Rows from block 2, named by matrix and row number. Rows with one number belong to one neuron. Each number is 128 + 24 x the weight over its row's rms, rounded and kept within 0 to 255. All counts start at 0. Numbers have three digits each. After the name is the row's rms in percent of the matrix's.
# fc1: MLP up (model.blocks.2.mlp.fc1.weight, 192x96), inputs 0-47
# fc2: MLP down (model.blocks.2.mlp.fc2.weight, 96x192, transposed), outputs 0-47
fc1.13 126:142133140116148112104133134141130151110083160128096076115135081090151149141145175126135091120095167106136157141120096155180153094176167153151136
fc1.14 090:137118165138139126160119121106122156130112158144124144081090142136121155158075103105133149103128098179146108151130117068135116126108136125107122
fc1.15 137:171151114096193124133103110164143131167154112123119138116119084078096132147084132165131119101111096142116141118122112142112126130159138140127108
fc1.16 113:098122096091141102104118147124168073175161139152142145121139135089144102142148158132119092128150116144128165116106116137107134140164144107159119
fc1.17 107:122107128151140133114115156165140112132077152143116135168110126160130126114122139147113136166113139153162141139104185103151135110117155131118132
fc1.18 090:159157131115143150136104098132107134120127083125146140110138155175171145144149108132130139115094170144101152162113140107101102185132070100110118
fc1.19 089:124122167148152096151130128131131139155140190144137121117117131151099103161120113167139113119161099137192090144163137151154104105137131147092141
fc1.20 087:123127132140123090148169134124142141136138179108127126074151097149098122108122108147147190138142132091141155149107100104127122110184126117055141
fc1.21 132:103147110121126135138142133120156104138105147149146143108121109102140145108125111155097114144103105159129118072167153133112143085167123162123082
fc1.22 111:121129106150147114094123120102160083142189125151153162106133117140139150127149159133127108118111128154122186155105109082140128112108104142144102
fc1.23 081:130141149115153137117093131107113145118145125091084168125100144106168122138132153137102078151099104128141154154154130140092135149135107123155131
fc1.24 077:135096129152070150120148102126133146127154153159083114128143128151125130146143102162115155136089094141105157133111109140139166154093134124107086
fc1.25 084:175138130158122117123109157113194102152139140058115147166128120101156102117111119133162106147114079120095137165144132099133172116153128128168142
fc1.26 122:123166148136130133168088092112143129103089138081140112132121144105179107107153152185112160169160128144129131136104171091140124097126110155126137
fc1.27 093:122130159136095106135145131112155134141133122114144126158158125178124100152111123141109092098092122151121096109122167142139134139127134129114074
fc1.28 077:159080158112135103177143140079104133116161152125149124122126156153124153164122149124124127165104128124074159146100111144145106104144125130165153
fc1.29 109:114147138139114161112122136119116084097141120131093137099150157107176147126115122160137108094162135120164135130118167135135132147095119088123080
fc1.30 071:102178133159136125101123172144150112134148117124152103142128145128144129123121130138150136124113111123114109155140180164140119140122132111136114
fc1.31 095:114094190081170113101134110125145127113122113129130105150134164153150110121107157117154153164154103110180107154130129136154161090128097103099174
fc1.32 089:091109166160109133153119132140123134126130149128165110101111119097155152137119151091155137104190123121152141140130145145131125165157105148060132
fc1.33 102:147132131119156111128177149092123151115170113087118142122137158174145109148131108154084075108173085123092137111138081101105142104158088150143127
fc1.34 106:091123139138119127120133112135162122141144136048130149166113141126104135167113135122117126121134108125138119148134167139135127068136146146090148
fc1.35 082:169137107100107157114110160115140129115124118159145098115080106136104089103154110127142120110164076123108115133110120102145142101109148143148114
fc1.36 088:164127111112127152136104117141148118124094096153114147116085123100152182153126146137108175154137143091108182120107157134146126149144144141162139
fc1.37 111:120145097102124146127120127115155129114115121133130112116149129095153139084130095122069116166117119129175121094130150138102147076160122136143126
fc1.38 074:152138157102142108115119109141195051132137101098112108114145159118120135100119112125142165103114113134125151190138128088106128107153131109127110
fc1.39 130:155147100141118147093098128136162151132145121119091100096131090119118132114106120132137081131162128096145141137077131146092149107121139096147166
fc1.40 086:135160130100127133096148150123147152128108123089132126100139120119175134119144078105147160132129154073175123144121117144118127109139134121202121
fc1.41 121:114108123133138150122131160166098125120153136095109123150143190142124129115123133076135139134125165125124128086120120186127124125186122122142114
fc1.42 100:115077165140145111135159177113123123110136120172096143178107151143121118144109139158099124116143154094134144175084135105138131091107111160121098
fc1.43 110:156130155137116114095139146089100112136108111125148091121134107132105131086134125109170128133141115138150120132162089142107152139128148075126119
fc1.44 108:129167149159107139133129140140096135108119161122085127092096096120134128116114111103128134168127162148129083087102147087092138143143144119094116
fc1.45 114:123136124126101123107122151142144164147208111122091137085076157150159161167129142078137144109151121075122120143117146154131131107144141116153160
fc1.46 088:126116105142130141137105132184146138160166165087110148122159110130112090141110122129145113136120158134127144130146141068161138150108134096106137
fc1.47 092:118127153086141137108107162163122139157171145105116193123139119112154106147181162152118118163107137123136104099149166115090126109131127116176108
fc1.48 083:149142079118123126111139133102188130131166114141082138106134122152130144149082160148136158113189112130160134143081114124124154136129146125112168
fc1.49 100:099086128115175181136152151117158132160120107130142149111086115142120144130116143097102120090163133170137097119116099127108155138136129120157138
fc1.50 086:101132146115124151097145098128140127141197097101131084107109122118129160154136120139170112137164117137128124158115094157125138133146167123138148
fc1.51 136:126111137131126138149087188145133142125101116132113104125107145090104131130109130130129113137115177151134110154118096111123147121164129193132097
fc1.52 074:098128153126141196104143179112151122122163139141142128087097109162150177156143167113141136116127124140127135146111141164103127143173116141107151
fc1.53 073:115100103177113100114105154161165112159099145136163078126124152082115137154139133110133145088129112147121090103095103126117133136136112096136157
fc1.54 093:145141109116137148107144092092134116120185121100131135119154139126171122151142135100113102138126149168156133143087118115126147141132123119151122
fc1.55 115:158161141102135096118119143121151173153141131086152144102117165111128100195142123145094110144179105116120137102160152144128115152148127141137154
fc1.56 074:107069151135143094173147144122126150131154156122081135127129124174131119111095127187137140154114149123176126118130103157145152103115135117123140
fc1.57 080:130112175178125135137149172144090132149133161162121147090143146104137096168072151092126144129183100136143147154105133158129153115167135127139146
fc1.58 095:174162145156096171100103124127149145098149150075100112119129154151109151124142115090136118148120128153130155129080110096138106133150161158141133
fc1.59 092:204148149140122092122119107143125128150137161135121096123147148117129162141101130161184157100149128095132155155119139112138117113133141143137068
fc1.60 089:191133128134055123135111123152139149126099075129162159118153122171138130136155121106118154088120125102118142138168112153099102155110108141137108
fc1.61 072:137114090145124147110137140121121112093136118168112146152131153108127115127096123148136138110138111097131115145088147164148144108151186132124100
fc1.62 109:132082157087107086132138129101100174114150135115146131126106146131122142121110125149144116200118111112151149101132137140143132173106121157093131
fc1.63 102:098113110122128178096145134091150120109110132115137136121144164096178125153099126133137090096128142170151139113117107105135159116159121114156154
fc1.64 090:121110074110164113158114085133145123105120112105125125108146163162166102129116088149141154121131111118151111085109145118153146124105089071135126
fc1.65 079:170136134109117114105096118057110156084144107112112133165128135090117110130138154155126126116153078099137153092119125120138127095114144137144132
fc1.66 078:122180121082134109125135149118140145162152127096137144093149104116137113112106151138113144115103147115147122114180095160108136140106092136084150
fc1.67 120:139108133115101114113074167090169118129155095101130104137133086133130165135129143145113150166129098135155119170130116112136127115097104162100098
fc1.68 112:125096139128140119098137121115161142149171124140066121176126131135094078126093147103137105135145115157094113107070151120131153137077144144103112
fc1.69 072:123102127094121123140102164107141137124085134184146104140134085143135097119110092152080139129144101136140144137163115124094111127153124113165117
fc1.70 117:154107127132099162133075130135105136094114141114196124125113112121134168141162113132160166121134135095134130150184140145118144159123118167147106
fc1.71 070:150100119149060089127142129160177116129145150110123122098160090077123159091128143137083169146133136095135112113112159126124111170159120105115143
fc1.72 145:134107113156157131164151080112080116119134140117160175113123138138126111141139152130130144099129130185127124123130130088124120144128135127149132
fc2.13 100:108123139079127120098152105128129146158170085129156105131115122137072170103100125116126110075091124131125129088124138143142123144080111087081114
fc2.14 086:102105115086109111119143135146127117120118114128156139160144102102145125106136135134136112109119176089167150108129189163154153139137129143165158
fc2.15 106:127135139105087152105188174083125141125104155098141147158110182143153154127152152104131130149160166118152083138126152129131087129115090101151118
fc2.16 101:154092143191134100110159092140127162144138099104148139103095117176131144129104105157137154127139142139107101161176103151151126125144113113098161
fc2.17 111:162138151114137145177117077125134171160172098097129126103145148081130130120162151103167140147139108127087140083124121168127160120123098121126113
fc2.18 099:097182152129133115165137130138126138153135169134096128169111132107131127123116133083131135175136143153138113053135144135129169110115168182135146
fc2.19 092:113101154104109107139136137151129126089117116086111118142117101100171160136133145087169125132111067138099163122116131145144159108108117138114130
fc2.20 083:106120168118095120120109098102116146143157129071146110154163162108150135182102152183144138151084098124168103128139167146145143135108139126116107
fc2.21 107:160128129125121129120116098097129145126145099097083142144089124111132071153140121131136131112152106112112186113116112087151109150110079109082148
fc2.22 109:135126124125116185188120137129130156118080124153051117139107110145178072122116097122156128111129141093133065109155131143126125136118147110143146
fc2.23 086:107149170135140118160163134160151177156142195180124152112126127179117130119138112122159155144169132138143128168166096147166144119142135141127105
fc2.24 094:131152165106168068148072105113114118115126093085175144131133126111097114146130159122140150137112172142142112102143126109078141126143099125140166
fc2.25 115:081129131159167092127121156121106152124122113121148129133130101160117163138117166112099146137117119138139138117112116074104123130167135143119105
fc2.26 116:129122109088138148128152169187174106096143131126121118107131111138105125152129111140116094082103154108145136119132122129129120139155179142136109
fc2.27 116:144125126163128128109120072136096144132156138141181144093131160123161141095176130121127130133120130115128129156122114135155149139146135135157131
fc2.28 079:113167113118115116150115161130100118130117101139114132127111086141085089101105112140119125126093133161156100077137131112055163177106123147135087
fc2.29 095:147126170149125098068099122136129143150111142093154109142065091123087113154107137133122109160085138137098094119131126126141096105162125126133136
fc2.30 103:128114148136163100115110128088111109127136119106143161159090109127117113123113150107112110130139150115142136108129116093084141078158144152100133
fc2.31 099:109152111135125189144133142183102156143123139151124131140132134135164115149136102134144101123112131153095119162132107172117144170147164147151136
fc2.32 088:153178103145129166103123124178150113126091124129160121154110098144135119097157123113121053119152128148141075108115131099078095135129141156136119
fc2.33 096:119098152080105186102135139167151144141125102107148137189162124117124145128148157155135144124145156142110112103125143164143162121103105160111138
fc2.34 103:148116084103141134090136129107106146147128137101085103123167142123140144100114122157140078112174158078151163126146143170118121147117128160151137
fc2.35 092:075125133130124080150112107122153133135139094127132087140151142117125150133085153091136136128104122138148113104138164137080156129149133101120133
fc2.36 104:125126118111118153131114118168110196150121156120102119113132132137127145132123136100121120143136112120132121163127119118160173087141098153118059
fc2.37 096:140106118148135122150149127164133106130144164134140129166143152128135148166115157148174149117131131143116131119161101125132161176097110087082150
fc2.38 093:150136167141123084145169113123077174171130159153150140136130123085143141155126150132146164179170138135152097130077185132136158136125138135102150
fc2.39 110:135125143119115122141138120145120125074085105158136130142149162133124116172147118101126166114147115138104152116138113125159122166119108147056130
fc2.40 083:157083139114120130138120137123102113094127154156134134155136158150091128148128139115117119138117110172095118105133160109136132136117104148095125
fc2.41 098:122092114110113085095129103102149110155149109101081092132140134100095157118136096094129128165147123113164119095159135108074123114152085102148127
fc2.42 104:135154131135100144165108124126140101136127143123183110122156115104158075117124129133140081113096092156137132069134155145145163105124126093103153
fc2.43 103:105110133111136153156142119134138197144119152096105151144108145111135157140155101158135143173156157139117154108126144135137160102118078169125114
fc2.44 103:153096104131152124123095159174137093145111160173119124145165148121167153152139149145123122080169139088165120150134135126117127143140134145159131
fc2.45 108:156133138162132143109170092099123125153092164126173159168150167127120088144172147157158124129112110148120099102149121107168130155122126099117088
fc2.46 086:100135111122122056161127152106126144093102102180155099143134151132106192116131108090110114150122123138144170116110138162143113121124089137153129
fc2.47 095:128119140124124101150108116159127145079117151167134139146153103135107162143114118077137155139116126137173175172132143143130160139135151170129108
fc2.48 107:118109133163123121142140120124106120157122164096167131132098124101133108151135107135127123093092127145137098093140172086133098094161148140100087
fc2.49 107:161116135121114078102093110126106125139117195115133128083115123143149116130074132166139140145164169113150172097125143156140148130119154144109093
fc2.50 088:114132089129160093141109144122106144144094139156129197126122106140130131130116118128113108114100108135079106112159113108145120145120120116116146
fc2.51 113:123180147135129128069145097124159125121154151105134166105140110146113121129127123137095124140155089081133089071119124142138123129106124098111116
fc2.52 073:137164114159114115115143085147156146155114139103159133175138110105127101134138151147166130094140132134174108104128126110154127133082161103181127
fc2.53 093:176133137115154146135136142153136139138136110135138178085135122171157146103179111136153115146153190135171144141170118129125139149149132155115140
fc2.54 093:080092122173113115125121110126094131105082154130114126128107132094148108123084092165105163093161110140081094160144111138080141112150139146123138
fc2.55 106:118109092106145137141129125100124139121147162117068117150113117109120116095132088132132104114102124155118064128137141163155172104111079129118138
fc2.56 087:122165141096116113108108132097118127131134154133139178134159147142070137145135145149169149149115164101089146123143135118084110144181127126102131
fc2.57 076:126136149103142100161134103110156097105188105120160112133119131160138134154176095178144097105101174130131130074171117143090118169139157140118131
fc2.58 086:126117102150068116129116110121139160109129113090166100111158142152128138128125108127147136134114168140150086117177183143101152158089110137121112
fc2.59 111:107137132078142104162117114100110146131153136105133154101117121119124114133112131160122090136130125121186119071124093133129129123137124101144143
fc2.60 095:114159118109168153160131128095128131173110132120101118114106142140143104144100106148152112137116162158128118117087165092108166112096081108119133
fc2.61 078:091124144104108111140151132124160151169131153127150123138117098110163161123138139154145126145075158098129171133127213139119115131116111108142137
fc2.62 105:143105149148130114095083125151154150130108148088140091125105090128159120171134134148141131084165164134153121091113109135092120116100108098144105
fc2.63 093:141138126121090084139114131118151177151140116153124119122130120179105145084133134087136097156135106092099119101156111133118178142093126157117143
fc2.64 087:122158157127121092086102127131162102157166144154105114115139111103075146144139169109084099146152170118134129140171110135132136134140167133132120
fc2.65 089:083072130163139146153129126142120084140088165089132147138140107121140122113085133133103124147108119123086109147134118122138114111167115125140130
fc2.66 094:143141098148120127120072182089153096127120122108134149153096161162174159134122096107146138118161129129117127118087174128132112139173139133096103
fc2.67 117:112155122136138126118170119141100121136142148133106114154143163131102162107111107120151125172125177112104151082130143130086123133131100139152149
fc2.68 096:159161108165139183125073091112142116166123108078152133108131126128166141118170108151141125137126118105124138117163121139158123118150158100103145
fc2.69 073:108139159159141100103156106127116119155161123148103127123166134126108137112152125114202103114114130100151132147122136092120164118103187114108155
fc2.70 101:144144116130124091135165077155113139185131139150080107126155154130160085157118118174122114134151130171140114097102118096141125121116150107117172
fc2.71 083:100173140110109152145126143082139113108139135151122107130114137145166117136081145118138138130138125146146127142103121118101140138143129108140169
fc2.72 117:129136124104129161091146142128175129112121116127108130137097125126122177150136163109109130165171127122160151100103113140148128092119107135115106